Weights of a small audio embedding model: activation mish, 2900 steps.
Rows from block 13 of a small audio embedding model, named by matrix and row number. Each number is 500 + 50 x the weight over its row's rms, rounded and kept within 0 to 999. All counts start at 0. Numbers have three digits each.
After each channel's rows are labels from the 100 clips, of 14976, where the channel reaches its highest value: "lies over" is the class under the peak. Only what is clearly more common there than usual is listed. The data: short made-up English sentences, spoken by a formant synthesiser in many voices. In brackets: how many of the 100, against the usual share in percent.
# c30: last pointwise conv (model.blocks.13.c3.0.weight, 320x320x1), inputs 0-39

c30.166:405521521511542511410462467496442598566592500583466495536525497535510468487491481539492477558448372483457433502411464512
lies over: /t/ (41 vs 3.9)

c30.159:477561544509479471490503498488494501448511527430470548494438463413562430540450584519422526492409546611495506502624517394
lies over: /ɛ/ (30 vs 2.2)

c30.190:475472571477533571481443486545461512507474528527396520513482534509510565485487520477571414530500469503475500603525450444
lies over: /ɛ/ (31 vs 2.2)

c30.30:635488474524386424532570520412512524484448454508440491545521440466507453448435529463506635466536470445569502498590506553
lies over: /w/ (42 vs 1)

c30.178:540401460592518507513537504399481434500571540603512507516565519523474452563485503455519546467541499531472502451486526582
lies over: /ɛ/ (25 vs 2.2)

c30.138:553444505511538469528578511479432512418556488506446434516490500599608533508541533541394368450496551441473406500503564446
lies over: /h/ (27 vs 1.4)

c30.170:381495502535489497521457490543466513487392520432507485493408365553519443512436548468563574474583536558540633431517517517
lies over: silence (97 vs 46.1)

c30.174:489435542604437550532550500471464481459511589598567489413540598527473470545514553587482535432407475460494573526413581558
lies over: /t/ (33 vs 3.9)

c30.98:450446547457483546469581393509469427561472394419546394549504373464585522490503427555478482454509473466506445446545419479
lies over: /ɛ/ (41 vs 2.2)

c30.250:486481452503503357500527509466493483528451485484505482529507492441530526549515404540507482445474581442495387554445489338
lies over: /w/ (26 vs 1)

c30.131:518482590479491498491500561472447508510541625609481495478469560465603447455541497472490514558459478531599528448449512433
lies over: silence (77 vs 46.1)

c30.8:542485473496529429527515547407449410438489486496516592381460494543475549578482464512507545383497543584473522540467516456
lies over: /w/ (29 vs 1)

c30.16:439494504476501546452504437562531462539547497610454576468548561511506421505416469542468515484537407455549454422444499480
lies over: /ɛ/ (43 vs 2.2)

c30.181:480534568556519452445509478542551493458425402598468441428483494567515569500553475448506614450570470435508404546525349530
lies over: /ɛ/ (36 vs 2.2)

c30.300:511471518584575430552567543537500468448469379422463489437486482521591478474451527345470567454526542556499525595545462511
lies over: /ɛ/ (39 vs 2.2)

c30.148:513515590373462499465589574563486556432423588495506419486573469501520449462508478525544539471493486502496541406534450517
lies over: /i/ (28 vs 2.8)

c30.58:454438517496499535505584576443454462473577504509474501539501482521468516478526512484548490456575524503477526580493558582
lies over: /ɛ/ (28 vs 2.2)

c30.196:381540576579445598486492469409446537481588499511421414546474562535519530535483542440581465440444469518560567464495503476
lies over: silence (97 vs 46.1)

c30.276:555502601480496451483515524474491505536469467542504578449479509487551497457525557478437508535531451518469497540509463480
lies over: /ɛ/ (28 vs 2.2)

c30.273:525481428432480514539468504530448346386500506470473513513547439516493543489444558536524451376568427505457504455549471435
lies over: /w/ (27 vs 1)

c30.1:547634521433492565451533511504530434503493493463478572553466457468544518449456531508517463422498476482451489499522467469
lies over: /w/ (36 vs 1)

c30.280:485436452440503530489541509513491532487467581463446568509529466519514467502465540526453575453509528438470413536495496423
lies over: /w/ (25 vs 1)

c30.192:516586472418559473529559557539523460587437564435488436505442445429530537536482520482480410519490498475448474523503454471
lies over: /w/ (26 vs 1)

c30.42:433553455432445526505552509488525535612476515412480561484521454509481500470540449544482465481602500385463445496529470447
lies over: /ɛ/ (33 vs 2.2)

c30.271:453422627468494541558452468509574447430406484591569519518456529521553438461467460542552492498410458440552487524493537458
lies over: silence (100 vs 46.1)

c30.132:373427480509506471502518493506530476474414501493493535516548559466427484476512519485530501390481455557510562555542459466
lies over: /ɛ/ (47 vs 2.2)

c30.83:565597503450341471513523442467495517520411453430452447418500508481481528449465455489469372479493427488493453472539457504
lies over: /ɛ/ (38 vs 2.2)

c30.15:445471558478522522471505494503446562517567522513482554527405535524537579501511477508516570467420464480418469480455542496
lies over: /ɛ/ (38 vs 2.2)

c30.21:434549427488548469511521475474500412421504534445503610510562560529450446458443489551479604549423481487519471567490565458
lies over: /ɛ/ (32 vs 2.2)

c30.55:539479552451507443475540544539593515513471462588443466460512558465473636510475496394446623487546515502507512412550550477
lies over: /h/ (34 vs 1.4)

c30.272:454435479525510437461503525513542501604453479405556473559566488513518428497526528503479446581439460485489537410444575372
lies over: /ɛ/ (42 vs 2.2)

c30.24:469594536468483475519469521485494451505454581509463495449461474417468492499579597402488513509493522572532589501620394441
lies over: /ɛ/ (38 vs 2.2)

c30.224:436555496522520486491555501438466510521484478453505553485373458428498526606524449448480470475486475442463421486472441478
lies over: /w/ (36 vs 1)

c30.136:449464503525530470520473596478502484519542360457496513537472523594515549479578510485469400498529490506549522451436452483
lies over: /ɛ/ (41 vs 2.2)

c30.227:551474434413495513514472575537422509571479448476471357466511478449442515561488443566462464439527509533599521534617468434
lies over: /ɛ/ (38 vs 2.2)

c30.255:523497497397439542534400485481468492495495431517535438481550584515506413629462567568532372561441503533488519531429514554
lies over: /w/ (32 vs 1)

c30.84:477459517531507479478546502614523510515489533481554501472534568398529447444408476478467377529424481580543433493482469491
lies over: /i/ (27 vs 2.8)

c30.286:433477447519520555475534395468511427508484486453508561576422588461518460541449453499514403456411445529456459461474470459
lies over: /ɛ/ (33 vs 2.2)

c30.240:517604523483494511423417437523482473486458467474524516446504513456496479489520508505430507527508460491557477474594546480
lies over: /ɛ/ (27 vs 2.2)

c30.25:489472532458443453471496521532569451489462499536456535523443397452483553484488426415457538477482440517457478477456572429
lies over: /w/ (33 vs 1)

c30.79:508434594468562499541541497508411545485521434473516477521533486457477543532548428464503496534463555588485495468504532567
lies over: /w/ (34 vs 1)

c30.173:425388483418570514571514538424464519452439479449546472567556482495479449503511508494462422480489415558487488508489560446
lies over: /h/ (29 vs 1.4)

c30.133:420521438442523481514432472385512505502517468497516446478469589425505456483496494472518465495440589446548570545500472508
lies over: /i/ (31 vs 2.8)

c30.298:435527451509506600537460426441469467530470486502476545358512469540514552539540538598476578485554504561422489549569495485
lies over: /w/ (26 vs 1)

c30.202:506501502445605468510586562563498477503506619618520518488623506499582526545448594526528476540440430556491491448561596420
lies over: /w/ (25 vs 1)

c30.293:430486577508449539573487528407442454442487516613429480492473457493644462471554572455539497509492550594572557503472477521
lies over: silence (85 vs 46.1)

c30.19:431453475446425542587520529497483471466563505441432528505508604486514448513419407532482512432479495476518507475502523503
lies over: /ɛ/ (43 vs 2.2)

c30.186:485498503471455427493509572479472446495546563465442484451486473475504500442553468565524505602543571515484504545481554468
lies over: /i/ (25 vs 2.8)

c30.6:463454491489446403536581493525478462550480417511459461470561476530415484555430534479485509481404480478549441588531524451
lies over: /ɛ/ (42 vs 2.2)

c30.239:401445504438441504471476496454421577468497531585492431501511551533550536534460510524505512494510509515523581549513497536
lies over: /w/ (34 vs 1)

c30.76:458502535466439534508520576405481546545474515504459535465502474508552432493461628619522510578540523450474546498558420470
lies over: silence (72 vs 46.1)

c30.247:508435497417513516466520476372573482413536577563446418439473510500443503475523537561518551470581543446544542464443439446
lies over: silence (80 vs 46.1)

c30.2:450438498546549496460519445456482505507474586525575471552427514517486491515532473475513560515494500544456570453480428563
lies over: silence (73 vs 46.1)

c30.153:502402492405475497500465543468423454540502536438543491484525418486433523457603513477551596493459458503466504506497483490
lies over: /t/ (28 vs 3.9)

c30.71:474422537455499490570489463503495499567524485453411465492540473398441527567505528538487443442539577561541449491469502422
lies over: /w/ (34 vs 1)